From a checkpoint of a small self-supervised audio encoder (BEST-RQ).
Model: 5.1M parameters, log mel input, layers 12, width 160.
Data: trained on synthesised imitations of 52 everyday sounds, one a clip, 39062 training examples, 102.2 epochs.
Rows from block 2, named by matrix and row number. Rows with one number belong to one neuron. Each number is 128 + 24 x the weight over its row's rms, rounded and kept within 0 to 255. All counts start at 0. Numbers have three digits each. After the name is the row's rms in percent of the matrix's.
# gate: MLP gate (model.blocks.2.mlp.gate.weight, 640x160), inputs 0-159
# fc1: MLP up (model.blocks.2.mlp.fc1.weight, 640x160), inputs 0-159
# fc2: MLP down (model.blocks.2.mlp.fc2.weight, 160x640, transposed), outputs 0-159
gate.327 096:084135112148168148139165148080166107123155152119088138154097122121115050138194140092087129117126146080132135105085124142164157101155121127094124128113170101137128143128145139112154102117151140128154074165116173124127131111144142145110131139103096150122111121109105114112093129161110101123117113102115141129132133125110111130100132158116099145179112098156114152153117166129138125136157150104070111116121133136103102140121161122155151110106139108136139132107134164127087098080131153
gate.328 110:174130086119120117110125111124139115123078091109142106119151174150154137134144087105128116116137159111117113117100147134132123114143096091103148139123122111087124133120160197117140155109123082157095148148134162158148118153141129131111119140132140140149155096107138177133173135134102144142126135099143142081092112130128140107079105120125043106163126137144135175138126147097121147133157120128140111127073156134130115105120117127091128082104119102136120064108129155119118134135181107
gate.329 118:158141122095106132161126104136101134151139085157141118173151131142155144115125131116054144128090110128132153144134149104132095144103116169098110105121139112131097134070129136154143105066138138140141146113103128118094136119149159092122153115124134075138111148138101117108145135096120136146107084112140115110100155144134106096073112120146174125108099142120192133091133150137155147118143144086125122100131146119144174104157108144130130110092158170122130111086164149109114099101163139
gate.330 073:119169146150116152107142106133116118124171095108173123116177127195124132085135131155109145140146139148177162106112127132121138126100139139104115115101151140121116133138118124143123102123148138102096123102102127091162112123093131131174155123111124157126178115117111118113151162129148099175113123096091156077131174144113114117146149172102138117090129131094150111087095158146148113172124106106104111130131140136179131129115116138119117110126156180154101143182146104101118075135107139
gate.331 148:132104155118149110113111115110117102133094124139105130177130145158107113170180101132126085087091150141142125155130109116118125130134133193115096157170146125120116104135094077110094110095129177084146113117176093166119140095125135137157143113160122150108112077130099124134121143134128132153146119102161142112120173118178099147118099140126116109123135095122154121150134086103120117112175116159119149100105123122131124133134181147121157115149109070144142154147136139103115082101139125
gate.332 099:098127131139109128091088144168115129152179113135092116106134135116117186121120139130155108150108120118077124128114081104121118147120114096122135130127129078146122114119133112148130135160107101131157154094165128169112141149133140172117121107095119140095148137124119160179102108123102132132126153124118122117133154155094156127098081149147131133104194104103176117076121090143138134127190101107119170110108155108137071132108160161123126102092167130133116137168124142140118157133138143
gate.333 106:091142146103094158104108158185137120157139172122100099174144126166108178120143134129119100114142112133130148115108107133099099136122127128149139126134115092098117110112119100149113111093132142144136148147082129092097114124110086133149073127187157158096111141106117131138151136125128145107165157101174093149113070152133111093093158119107114122145130126135111145162109092145101112129112137107105123117134135162129148095179131128137111123156156140085122065150149115117148144153102155
gate.334 085:140145150135071115123125094116146096145103143114130144141126141138098136125127136145076135118136105126159105176153101131099100123145116106143079133097178125146173146099158111161160106108127149117140110177096094094144159106148136127127111098137145137077123132147134154120115113103122117094106146083105145166133096126180125175133120116185156097134108162147120102154149122121143091142108104109105113120142105127174146155118126097113146126103160156115124142076151159142106095102140095
gate.335 085:119155116106137143154147111103148131111128127093120109161108103122128152131172111108131151129122157120141144148129144167139128099128134120095121159140133180097117125132204120152175165084132090151164119124129095126123107137168088121167137179120166129122124093138129143139110100141108138199135125118142098112112138126183135159103139109073154160102164128099098115125112128102170113134086109105117130153157108132137129143115113117094129126157075156109095127146140104096129127125144170
gate.336 118:126143140153087110130101097123102119084106161146096125124097128149111107114138131153091153140123141134143108131164132113142129125155162146119135114107116115129118123177126157137123153128148171116153159144131117110134040137123114133125117156170145120174158144109140146111120084150134133110112116111128152182144134107154079132161126122130110133173162114101129139164139158086126075130132081139101127152062128125096128133096054127144119119170114158163152121119123143138100102132111139
gate.337 069:076128099155126105127115121115133119130103113142129170135105160134107080142171132135120083157141154141121113120138126149155118125117117137147123152145070133165112166110143137109129106176138125071163117115124120117123107157130161115132152129128070180147137128123097107155128102137112101123125118139175079135133133108103141148141107138151142119148108111149058106093115125120104089103172145132101143121156146147073126093153146120131170169132133118113140185109154126110081113129112097
gate.338 108:149129123123152159161139143133115133119106145116138147124121161104124158119123115149110097109135107105090118117114089118139137141092103152112172148119104094126116144155149112136144137090126147107118147098109111130101128121112126116150165111148155108174205117127120126158099132140158146176109105156152112124153084144134100144108157121124107089136099133131168140165153092163174121166110136058140116138128115107129134169111157133169068165110112102137145175139118135097133113069134133
gate.339 081:164104103175141110103150115114136145124149145094105140111143121165105081116116116158178117091130098130070101118108137077094091107122158127091147109160170093142135116137172128130134135082085164152127179129122108093100128138113105145105126096158116146126128141092090125131117122168127134126129154103139148167156119125103107088157106111105115069092086131182120117110147116131117142149131127110107119113154174124104149134128140136144122121097124104125132156132129162165105117103128126
gate.340 107:138155122152175111153115128094154118120118117169112116150089143111154121129155130132149088139135128092145119108097153134181118121161171126148133124109115120110125147163127177107131089096173141131148145151112144113089153120116141127135141104166121198151143112136105106123096156137059113108143123062148121151119165125147126119078103124118117131100074111105118109118141116124111102161134171136168142146091136106133165131098114137136125121082135128151129138113126159126093176105139102
gate.341 092:163111106153103138119123105103131128108168119140131118135146117146090121103144126104101136122099132145128122182156091075090132161132109100123165121134104108141154154145126135101112129136158138135096125101119069127095174138139155126159151125099107126171147110123172093101097106096159118151085157121117118105124100156135106138108121072168153121147095133142153112139107134092151125102134176158112136113115134156107137150171083122131169121143134138147157088086133100171105126172112131
gate.342 110:132084110144185115101136145122130154135155161117106134117132119132127114125144160134128123118096125141111125125158140117104107139171161142075137145128102080135114119087118115133130085100134124067102155157103116164133129138159114119146138121134120124097134145086121102141138070166109120106162133106146168145139088123083129120125153132121124082108115145135134116142186133051141140107084103101136170160112104126138144152148101154114136131177132119091124180171125127157117130144135103
gate.343 121:166122153096140121138120165122133130119137135130153089114097121084128134159111090102125141112104138123154101131097120141122134171129138162095124115143151151159152134193109146112146157147153125109155107109106138133141142119119141106106139140139133147125161116112091096092137137136133160155114090134111102145137169096141065105127183113120147077161135102118101122116135153143137109108098112095123115111109170188118119176191140165110103134151094089116120131154099123097085102129139151
gate.344 112:169105126156101109103148160125149148133128099164098141131110145129161158177138117091143102121110131082086125114101121110135142134136147105132131128089157124110127159098131122078137113121159146133149135124111126153159119084115122150092138095116115172097166146165087142145163115096091128150096141105145096112106149115081149100149113126108119108113150064129175128128117113158171109102160067115142085119112110119102145157121089145163133130153122116151103139125145127128119131160153090
gate.345 116:139150103125114129135098125157137110098123151126138101128089142095082104151126117175113132096189150136120155124134070140129128096155156157154105108106124120084116144160143142132110126122101104157137155127171137150121119133132150127134143117154175101101125186106162107099122130108138167143153103151155092093091131158169110123139108079139126127113108148130130156107136137100112103100157118101089169173123074138123158148123160131072130108120130116126111146130146105175155100125143138
gate.346 110:151121115120141129129106109108133131121125106092162097142129141133103097116143173118132127074167145083186120130136159122097144091140100125122133135146116168066152165132128143130143126094090130091168102110126160084122160095144153164140169159113126124145150156168145130111153117121175143107149090156092123063122144102094150158119104175114144103135120126119143156114123159158153121064145111122141124144122117107143134113142122133152090160157117109152098098129131146146126123135114110
gate.347 102:129120124118159101166118133134119103096102113142111093128121124125159114156127132108159100110116120103158123165141111116113130148109126093094138164125164185128128170151118131166088147092124159109085154098140107139094123140143132107107132064152144137158058142114143153060129132108134133116146097140143130128127109117101093105127141156113125073109190171091148111145166163159129189133118086136143126117121121159098131136111142140134135104121109158104160132133119121125145138149121135
gate.349 070:134081116168148202078110135132104137119081089143102108139124180124105160105112078112131152148134168115110143150133112116125137129151130153117135137122126116122095157090127139136130134100089107110137111109137142137122132136168143124110133116130138123138117129123115193089120133108115159153125141114150126181113122093121109130141079115129136112091155138158089147181106126132097079154150119142128082128167117132170153099133098120094111136129094107158109126135135119114162141186102165
gate.350 101:145172130148102112146127126112134154150128148117084128112152101137127102141129131122147139131127121194162077127105131154159112087126153097153128106183116121105148100143144133157121137137143122090097147116101081111097179100083136151093091092143109091110137135094113118115105157137141112117106153133127146129144161156068111131123139127095104122121089108173135138144094159160132153169121093155133121132141133136150096132108099158081077097119127094112123135102120125113093107154147147
gate.351 098:110128151150188092126172148159125101126148128137112130160124076122103141108123110113152090108138129112114121127098156139136171097150085151143142143087150149142124153151107123184106115112121155136150146106127078155132135107164104128156127163141133125089138108121143150143109161132141086087144104116120123136127091115143102126115156103100164218134089134145145121151082136153122126151100138133148128128102112098175121107129079097103120113157104120107122119087110107112109107127102127
gate.352 123:086127113101118163116101140125119152136131154127138163126140173104130118130110117138136115143167143112166129127138111149100166103190130138161112146141155171125145096079125164092137131132116117131121159122107097157145133120181123131079111138100142106092104093110107104141113149102122086087107126171156119140095144113136114126101056188135146131145134138114149133103129168178127083096139120104118157109113142144138150122114117149121113085103096139109125130101117155089173106127136142
gate.353 080:102127144119122145121115088143104106140105138108166125137118104191111119082127123136095106133102123131138122102129096098145143207119124157136098151165167144153146168128114112141131104141154107115092132132095084156118149136162164135115169105129129093064129106079121153135122127119109129124129149107101158133095099117159139131094147118104124121140137153102142128160105107175105171102111121130156120145125104156135120101110107083182097109138095146121120131128101160156129149168141163
gate.354 121:131148100120204084111106134109138133121082131171103143156095124133125138141155171118173113093139137100093121055084140138136135120134137116121102105140179160152138155129159112125142127103107096129139105111136131143141159108139112143100169107100126139088105133147142125125126159131120123134149060120114112136164165089142158132132128139108081099129107083114131115127151136131127134109119112147164125114114091081099112147115083089173112145147113119114120138142097097125106110137161120
gate.355 082:144118124171146157136116121092116152128132118109122119158123088157123155139182103142112137103159149200170149159097141152102141138153132117173120127133111122143127134156128122097143130097161108135110132126124096145148142138114087111146127112153162121109122121072137098124126138080104082115177081118132102142104123157134153119147157099119118101098159128097110145128160131101210110122097124122131130151123124136132128106139154134125098107096154100156128115084121134111113131179184099
fc1.327 099:174103130165137123122141152144091126127146117105140129148109112147111134121130113141130111135104138115140146117138165153151136143113125103152135123099122111122093170101117132123112125128153094096117168139117084114174113095135180103154138153115115091101150176127127130130125114155100129158146111168133140121081135155122111131168110161103125197131141151103113098135099141126141137146152174102115132124098165150153149114101131141129133124104116160172162105121112028185127121156109156
fc1.328 109:163133170122160110121163105134125113151102135095121141124086134129170112078146140133144147108116177136109122139129098134088160160159132141141101108101089139141105088103128130087132153080153109148116162137087162077158118173106118129123132146118096150126161130120137137132133123139084129115149114161111151145146134102156143096131114150147090137136166118126158148169126108097120146133153147130116168151075138079118146166113097124112125124126107157173117139102119108130172155082092139
fc1.329 122:111080143194091103126106163132113110158086127136094114125129170102129144145145117117139145162104116125165133168127129116145150136116135078135126185119113166094101143104159125100135146144139099160102093137134170133128089127115131151071172114153106117161146143136160131150150144105109084115149121150128140152088136144132131127118125122112111119128103116116155148072116134123131170158130136106176142170141157137154126167140093127107147134171127177119127124103078108146132101130118101
fc1.330 076:086119103131165098173142136133127099137161100139169106143164186200179110110128105138132129102152130127111149097132148083089128124099147112111114154146112103131114138136129122149152104125150123138135114123120138127124120120133139106177122128107132159161128095119102147136153103107152123142128143101144117109164130173126117085146132135109102150113110129123112125110107151161120147139118081114120101172101170101150132150120149112101094143122136155139079111203168108101152073149116155
fc1.331 136:090145119143117126128170142135130109179121137119116124133161097105108129148096104139132138095125153121136140093171098136143112132100115161129148088150157115095136113127110124154150090110116096131128137117061137126096129107122192105100134142149157118146134146103096187180184102145157132107113124151115140080135067124166164092149144093101118127154136110163147199125106099146160146101114147116127099125150125151157129151122122134116110132166111121122116144093128122116117134127106135
fc1.332 097:135131115193138139133136177176140092135105138140129089095134113094140099114095118152127125172140139187112115139094078153147118148106138125152133118153123137096144150104096112140082120142130154108154140125160143115136092111165128150125119141118069141119138107140123127116123123099138117131120119101124102156144158147139126171138113115148153110114178141139161115121134173083134111120154134106144111123128153141092113161127169112145106086128077125094092132166149151097157190100158117
fc1.333 100:160114147158130124165106107121141121121136103178109130121155136057114142115115095108134088182128102118098167102132136109156129133151103097142094119110138135161140166135122113152094160148129135111153187146144131150124105120119133133080152161141072185127105112145133116134151147093141155123180117125094100068178131158092135131125127110113149131103139107087097127112144125103124125132127089158121118106118121162170140136126104154127160130152155170089147124124126105148127146124150128
fc1.334 088:146105156108170135078127100126144154155126124146130092151131120136118137100124111138119114142112059159108121118188177150169138131129169136134138142144127126059132110131162091145140083110120111107126165147121107098142146130144149113117118128113079145168110145147125154140203092112152104108139150113081128142103148103118126128130097116121141171091115136122143100135132100122082123124155125089155132120149118130130185121141144142146139086150125131103168130116094175143133106145142136
fc1.335 082:130133135146123161132106054079121115116131114151161118134138134125122161156129148154146105100109127127163117119117130108120145142116142133081138054095148105079174125126149130141098136147150142137074121121130118112116148119108114100092144125136224120133149093112133166153152097171136112149139128134120158127133138179142076132124059119093152116145131150125106167130139124116128149106117114111153089120114152155114130126129100132126121109128097167149096142124119127121095097135132099
fc1.336 114:142175110076135137105094121129136089105089094115139142115119140129076128124160123106136102130124160132120141114117103149136171103152151156193130091152120123101120124094134151091087139077130161108111171150117148126122113110100145085114174137130146103151101141100145138130112115140118107147152114086135163175132123126124126146134134141126142109137155155125151085168124160155116099107100126121123137172085082128095156147132129103178151107144167095111152092104121151111114102125134099
fc1.337 075:124124147143130149155114094159116209130161143141089119123092144114145119119067146130126168095132128113146118124144153138112124091128159137184102114123155116139128124105157121104158137112109128161152137082131102096096104153154091109134096107104169135157146112151149124095092145126156153120114127102116142152098155079128154119120129110105154116113127115134150118136147145154139134097099155114131131148099085145106124208140113141149102128140117150126071104164148131145183151132123118
fc1.338 112:145107146138098133104157112162112139145148102124131144132174142169111136158125084125088144127109144088172126126151101162130214110131154101130130076137115161162118078128168101160131146177111122125141099114116128156152122134140090168115122145108150098108147096136106152120107113113106090122106160108138116090137178127126144147137155103122130174140175128151108162099167120103109153139161116121108153109125126138124128117129130114100097115139098131114156106070130106128151113159132116
fc1.339 075:084170141106127121111121105136130114118115085124156094171118164161095156140116127128108093117147115102132138124129126155117138096145113152133143138149130130150138144147136178125137126135115118159167118131088115139133137136098124062139109136132132102140099107115107116125165162126101153136128157110107148112135166117114094189143161130102116169132133115110122136109159153084152157149126156113160123111106133093097130078084100130111088122149112175108126110172112174110138047139164128
fc1.340 107:138135145063132135147118115112152133153121129163137108155135130094072143110106153130123137121114134101130099122100152145190148123166136150148127151143095108127112140174156123106109075117125144118128136091103132118091131147132134157156145165095096182079134121084116072143117091121141157146132053143126191152122145155125100169097117134107156087157140121104137116122072129107105125111122149171141102127128152132140139103132128119105131135115120128092114144134141110115128124096137108
fc1.341 100:128131151120138117107116103168117140150072132086083142175124119110144122095080126117114137144156123106154120119102185110154119140143209107119116166122178134173097138131145146125123157137095110114138108159123122157069117097133119144144172095131150090137134149144102160140076121105140108107131133153176139121111128158122152149147116138122137129136078128091140141109161131136112112132145129114132163101106111135167121140109129144131132147114130133113136126057152157166108151163128137
fc1.342 103:153117097151183124120127166188135122088119118127088111124153147154120140143132135125148121114085124140097147103170148089115122140121148164102125140082056101157121120125110101132127201136149151096129124116085161139117102090141127132120113126137129131148112139089117141090152098163150127133101157093156123133122102147122156127085121151143110091090130134127105126142170140098142127124150096138144136084097096129134136152159090177141135126154142125141116121152106139164120119165168111
fc1.343 110:138173139136150151154107116111153118126125120144118130140151168149127143135131134144097143118138122131109143107127139120148128137108093070153121146154102092151163144097138139119123095106126132149121125158157094081115143104158094155150143155119109122129134116140182171167130117135147097108139130124134125084078076128125163106114123162112144135073129135143166109137141099122139155109151094137100184124146078086133144090136129113105132121106161152169111099048130116122156159128100094
fc1.344 103:182089118122124147175086098131130117154130161094077143113122122137145085094113104144168103140141105154131131114120113112130162128086128162132106101110142127111164138149101102137132122157133146126141109130149131103107127137100115129135142153131169083118105084147139134113141112159148123113176114156104160114124138157097123210182151157142143101133117138101175119136128136111118113144084104154149142076113118116142158117095136112171099119109116155163138124173135142099138088140137129
fc1.345 124:139086155104130133095126176148104124100141102137142118111140152142143141108116141165142108148115114123133118141116120096104117159102171136088121145125137138158146127129111121106182153122125113128110155123180129117119157156130177092103103116128129173151176151129146118146126116142137116097132144080122102093081155116109154110092138077101108134114137115057146148167115134147089114120130138184156088145112128125145090162167152113147176149157145121135092131168140119148101140155117111
fc1.346 122:155126116134136150164135135132151125129096134160132179151146159142134155134109153143136140125143132145111158138151085063114113129123107091141118143089076146128157127160153102108104109138113071146098120082112147159100124089122127118143170114144195077128138141130165111098132154078136108111135132103149100147138086117156121091153113124133096142125147121166145147115135104119128139164167134113157107102090139100116095084138162127136130159089084158165117153122143116140132121121114138
fc1.347 103:143163134125102134079154088137117097148134120130158122115149167123111133100122113174102124133146138106157094086154158139122090144117110144102135132145103049092135134099132158113125191146133112100138119143150122087112121117139148142103114160138098150112103172092167130098119115096123119149112159098150138154145100115149162071127113135125114127101139137124163132179118113110136165142136123120111100119098118119152167136140149126148130177076098146155091110129133093140093118108159128
fc1.349 072:133139160103094130124129147123138148162122169191121163135149105107098125112122129132077099117133150147135124087148133136188155137095124142151119147132140109106135106163114118149152147177136134113120167152111143142119066121173089101136123112128136106113167123145103082150187111141174105105123083160128110084129160151122114128133162116113161134155116091124131138100109126087112159129127119174097131155087135098131139135104128151148125148144125158103111134114099135142065136119144128
fc1.350 100:124151075182125149093127140149104134160144162156118163145185108147142132121123144123102119172158141131141108112112111085102087145134127115111122102155133092131080146104128120117148155146133116130121143117120116127134098126111114070156144113095159096126145133097176159118118131124142157082132115104134058147142116130144119131097164126088068084161107137132138158147145095140068115151146113120129160113131127121142116127098108148103139161095169108097148100145117132135101126152111128
fc1.351 107:129117087154083104169128149139113116141139118122101106152159094096151103113139080141127099162142138087105149143123131141131137091133104171155099175089165127133164120149093110153128129132101140150134104091071099101096130131129164168152112127148130137135152086137111146134138142129121131111105104149184147109143141122154086103134139125132168149086142165154160117104111131168132086085090104099140141132135150165144104094131135123157133087116128109138104126093141097118162158118121120
fc1.352 108:130097110097167107104139111110116123192129159115091124130147137087130118135141122113128086088128107114104138126161065073098157082130095129120102119109098144112110120108123120112121173182138154149135133126128135142142064128127105113116132124131116113114125114127137139133143137150151124112122095103168097167101138157146114145127097103109123139131078159132115119133166115140118153127151145166072135092090174149119180156119122116144139116119162097111152114153102124153135157138166173
fc1.353 081:147135092135121129091145121082123150106152118142066158134131155125140149181135126129165145118130126100135130072136135126161137083141153117151125116090148097117165139115171145087189130134144113151125116139135189114151101154101127121172129120128108150123140140112160132150148142109135123149124122135145135093144166145146134150108145122114134134095105115138101148125135097088140125137167149147112111172081151086159105098122123175088097118158122149116110149162117090106096084084113117
fc1.354 119:138138146169149134148110104112152136121136098143127140168084107121147109165150144130129116148123122129139105119173113131152124137082161128137135136145161153122139114093128108123166112149148138127117085092142164132134119123105084106130143137133084093094091151123162113092137108097196151113113135135115085104171165155147163111131144144107141141120134148155080145140097146127154139158163106109157094117141143123114144186153154165215126131105127122131120105144135114116120107135077118
fc1.355 087:150162134134140130114145138154153130101121113100115073096108159181122208149172105184136123140112147151132130132145138114140127128117150082183157106098129137127135166135138123092148124104150099123095098132108135148169129120095162091119102093167098121137085100070122130160092124155096120120153118100118141129151134090129142122130132138108112116120113154107116148143128106090122171152102092147134151124133121071106131146129106141123115145174125116145100116136106143116146169127095128
fc2.327 096:090147107118097151139097137131122112103092088160117144130095117152095128133160122130127141136143123088135101126089098089151105115119138125120121148102119138113102177117128142152102106106125097122108150142162140127132123098103126156105115118122145141142114156123151067128100116104130150102129121150139082144114108137105126109136144189099179151122133120153106149105158153131146164092106173118118179089116159124167137138110103168102115140123123161114181125208129155155156094140102141
fc2.328 108:155164168172138088151152105156139164145117143138110124084094172099112101114114137125141144106122171130134092112124165128130144140142118109137098139142110121143149111061153123108147181117170141135101167124113130125117110138141111129170116129118111148126131095142162136121181142144095120148083102082122187113155126142140153159118116106106129082166127160104141153151107150098135102127139137090141137123124152124135146161125134149096142179128150166159139119110103126137148152070117112
fc2.329 116:113135089144109142114104134134159140139092102147108136153123124138130151132105154147089093127125143133132105152129168117140093171122164118133107172117168129077093144095127121153115119138096114131110110182110156108124094107099110144094184129155096116158131123130106098124057133101121116085136160171100133146147166088136110107097128153136150160128103152147150105114146108112111145130092107094112120123134157082156085158171161107109112142167106147114137119131100123128150091122128147
fc2.330 074:116131123129083140098103085121101152103107120109126138117151161129166127101118085161162123164138071133172153106164123082146140142133111131126103125124122095123160173140120153143117172130160152133146115172118108102090123132088157153131153124112123158109112159131177140110116150095130115131128085087148093095120128101135144114102150124112098096132147168143150127129096112138140098118157130115136113121144117068158103090085089123116111096152123123163098128173137121114078141127120127
fc2.331 146:138146146114133121138158144136129119131150115134150092132128107112134076131084077115150121125092121107179107138156117137143102135131142151153111143108128136119117160127116124135159143121158087137115089139098141142138154177139126143123101109154149094154113108152114153166180119143149121109083135136195107156159124134159148134111126069098137137110171132182124136132093163152181136113142145122148112118145143149134143164148112149153126109139159169130107167105146134122179071127123081
fc2.332 107:091135134112122112153176105118087153107098106105174126124088081114117123124137103123119099090148106162134137109116178134118140124070134129153175112103124156154082160127160113106150122144118134110091075122115131105110117121116132086129119086125143153123116120138139123151138145114139064119108092104126131121124138136112083148148149108115126130168050114114099108111104107150126108092165134159138156130125145152137114135137137125109145135093158090140127162086129109165087099149140147
fc2.333 097:111167116110099137110133152127115121187150141159113183145118099153141158143118154147110151150122108108150140110161123129169118123096136152112106126125109120173116120159167127129063127123092160125109139136127124125109142117095118161125087149159150090106155114112112140085099114134100093118146176141154131141131157156105087101132125142126152101121158120086141106155160085179127104111125123125121125107149125153132170116133125182141104138156148143130089096176102089089151106147106134
fc2.334 090:125087107127149097108097151130125139122101144135107131133166155151151107082169092132153145136133143136177147156106154151149128154133128153140173107102095152165115122168110106119079108111136106120121136147114147113137173135150101122136143128135118144138153101132098160132152105115165145149153127127148173138076111116140116133131159137120092156098130143130157100134120167115126124113133093152089127141113174160147155107152144175193170084164162133159109131138104065132140127106139131
fc2.335 083:144132118082134118074108118118130169119134108130151081138146161076147139128125120185141091112134132113104157112118144092152089111140088098140117156146134117093187116102118129152106153121132140150113110150142127128117125149137070109120129128124137108086163139068143108152105096110133128110112153112094130141149114142119139111101133101132088103137107132128099177100167154160086111121115126113112120133097089080112102131109077108098105077132100120128112151131104108133108126110138170
fc2.336 113:188174141109103087099107138177165116107121151108144150139148158085146110120111132141146146130124166065123114114112110133116118139146142127124102138139115090113143141140158125130159164111142153092145132150115111120102126101151090097142110121117097131102104115073108110116082163113122146121133103154134145124126120095121170103118109125120095142162146107134117125119132183128107177104152168111126136172100088095120161096143133096120105139138134202140147153174126133133137114141160127
fc2.337 075:161111113063223118112109111136128126170166138151160151120126149130114121088109131094118098081150081128141149117113114145136095145143088157168103125122154147081124100099097092111132158105100139100091141095120110111109167143147102113135134119149106132176150169123129112108130143101110110118118141134109104101087091113124098108152131104085146118133133163125106118118124105117127136127148120146145106149113114121104120148208126115103121123137123158142136114156111133137126133099096124
fc2.338 098:138125134081149147125106136134104087147086147171100131120118187096132119113168106121159143134172157099125155127167095128150110148116120159115163175124145095124142137153142154130148102090140098147181130125142125114132090103142085158109141133108140135161124143137135097170126142132132138088176122116139107116137113172107125106147123128121098124153171155166108138118140147120166090136112109162092131147063104108127145148137148159150145115114153136138129173157142149166130144098120085
fc2.339 081:145060127124112114136175137114118124086154176107125149144150130151143092118098118180141131125072140108083097138147150104116141125156142098146152108143155073144130121158107141118127136105153127148153126120135109088143135076081137127094113077128137138176139133121084114155115123148110136144101104099112122132123165150120114095140114115156105100120122146157130130133097103138123139141140141120140129122144171148108153148123118086162124170114131049149108171092116146146108153146120113
fc2.340 112:095144104100118101144154158100145142111134155137170147134128152133152100108129155155096129166107129137132101156070169125130111133186152147114146105148126112104118141146111118110189152133111156157151135071108144147113168118119118102126142127154089098099127147147103141151091148150145172109112106115176138156139136161086187157124145097125152151161146085130100136116156128135102133156136107122109126118121127146132148078106129133153147106127136118127134168157128177172121143114092103
fc2.341 096:130104119154121133115137142142127099113141106181113091116161109121107088133143122173129127141133107116128134111167127127131134137119112112104120167105177165164115124171176153124101130160111115118089111144098165160065115159160139106134123148143157116135097130143089090133139099134159150148105086151167121162129126126110154125158144131087177125137114094146119153136118140117077105141084104115159105083144123140089144132089106104148145138117107161122140128094118100103083136160094145
fc2.342 101:151116091146066154141118106114139134130139100106146138129145124155120142127138121151121118125190115134083133140120120127111158095115101094158168127179167143122151126144109143133164165148138137151124122162135110085178120117139160119121148106146136084156111147149127176132125119094132146131091124113163138126129156154149179092142110110141135173130144126139134175118135140158138145111125160123109119112151171104127109116133124154107145093100125209160155107116186146147092157108137156
fc2.343 122:154141129124108111125124083105114091147129100092097110140139134111094114138153101195122167095136146163088090129139103100145118126142126164151124126146107126147096127115121141110153146129132149167155073076152133103121143137124068097148166159115131143129098086147125145150104135105173111110145149161126097128130138092101140146111116139134126137186099146120114109137120132130094091112151065127096152131128096084155119150147161135082128109118172139112123121108105128117144146142089127
fc2.344 105:140086164149121113171109158159134142138152083108113140133115167043124103125132120141133116110130166128121139086118144153140143118143128113094068117139139135124141136102087043108136123128115139076150130144127110097153145129113120105141094143147160119131123138142143158103099124167114071105131114114072143156172128135122129093105159157092177111114103128104126119163172100125111109161130092127140138098152149132118128107117142143124145123139101113098113120133145157167134117118130135
fc2.345 114:138132093120164163073131124083117093106137125137126154113094154140106109126090152130100080138112162180137114133140086059132081148125131133160131156167142144133123119113156100097129145106115111123151135095168127118156110127158142129120136111113132118146161129137141124120127087137133132144145137114139112133077148081166105118163150128120139126137127132101135115171096172176136151127150118139130140121074119160128143165171127142168162111142151097134095142131109116168124163184131135
fc2.346 109:087137088129117152136185123153176157134125110140094175139096166141149157129143126156149143117101120128115137106174106122136080152120156083104127145087135129149074132089142115134088113130073126136114129120128140113116152125129142132102174151126151110117105112140118137137118109116121149115149185100142168155148123117142134095120185130124078134135137123140087190113129120094131141132146150115133129163090172117118082107099117153146115140118150126117137095165098120138097101125162118
fc2.347 096:145101108120098080153172088126211125127142088161098182137146149132147123141122116125115130168129135145127130098119093144130109148145145124125134114111141124126137113147156121079138102136137170086087126143073119153117150158141160089121111110155157152188104111132128107104132139123124108137140129122134116153186111142142126087135126126127175138134131119106132135099109196076108141110167117086127136130116168118098118124104129146152099132127152121128102127119141154152165143147088125
fc2.349 072:161130131115162113143126143134190133123149164143095124136123139140090195151126142148185133131107165134140144137165137090114072134171158125116111186103097115177143177145112141129153150157144144165150136169129127122118115104094141135173122136095119135111125176124122123075109085118115111102119114132134101147109107138122108131131148100131167150142155126147071097102134078148134100128110114133098147101159100134135135133139122143085125148124120113114131124113122119173145129106140162
fc2.350 097:091106115136084123141141163171132134109114128154124105118098158123134163128193117149170112098154152139122106107092157147115148132109150120138107118124145096137140146149115121125148124125125130135114167107108080141130148118143129125176137135134140139142150113186116128139063143118131111090183078105112101131108122122146144108148147153161125113152125138150137112158139087154124149143170133074153156125160125123149085123098133171115125180101170164123127106171139114099153086102147128
fc2.351 103:147132167161111122155099146153089149114131158158145105151156121120095124103112112168136123140143130114142139148132156164152131102126093124150136149073160102146170131131100129152107138173134129079148100123155111111176152137145110124148129147178158139125141113128112122130113154122122099173127133125158100137100132142105121104080140150120163156141077179141142105175153131165145133131135134117226142140164150120135108090166134101121136120109125163133140154115116096113127137118112157
fc2.352 116:146149077113137108129160151122117134158161145153099139143192159120116128143163106159126138123123138090166127148148093118120117107112156182137097167101130137118134135146117151108112157120131145098116103142088130148111070068162166151114122111096140129085133102098132142147143137144109132106100127127099123117121118140165095113129125129090088132136120087128121118135108083100119106149176164143108146119127178164123154093129117109091163137126138096156119122152126103175122132122154179
fc2.353 087:135161127153140122080103147122137071090134112110105150124113166135135177129085127066150160121115097124127162105115160156124115131128145130155121097147117151150160109110168121132146118123131139158176125134146088120105151127148131126120124138084083165125152118102138122106093095139133148124105154109103150155128156140119149118108147183139108114129104093126137116133135125145168131152129110130091165164142124128149155076089131186109095155130115135129142126163136068135172112168123159
fc2.354 129:162120124118098105156106102140108124181103082067142114155123105158147132121123119169111160139085140123109133102166127136154123132124139079134129128134140127108127125111106171129164105158136135103164059086133151088104117159101143126150131110127092137120120129173167132117090125122192084158120119128138121125094145157121138153107116162126111127112136133102127130123074096134139096153111125136145101129153152126141150127124150142156137120091157074112111137113154108177105125140097167
fc2.355 080:105175072129159152101166127124186094081098148147112076122140155137116172131074111125135079120134134089113157140113101133106164119149142140112122137101130091146149102146118119130108133120106126201185165120124130109104143139135155136100127125127149122126109133144071133144136111172108149170094162114140113113101143157128120113095092144120109165132145139128122086128108117095108145130137152106104131161105104110135141098090105110136140119154125128159158139150110124112127157094133144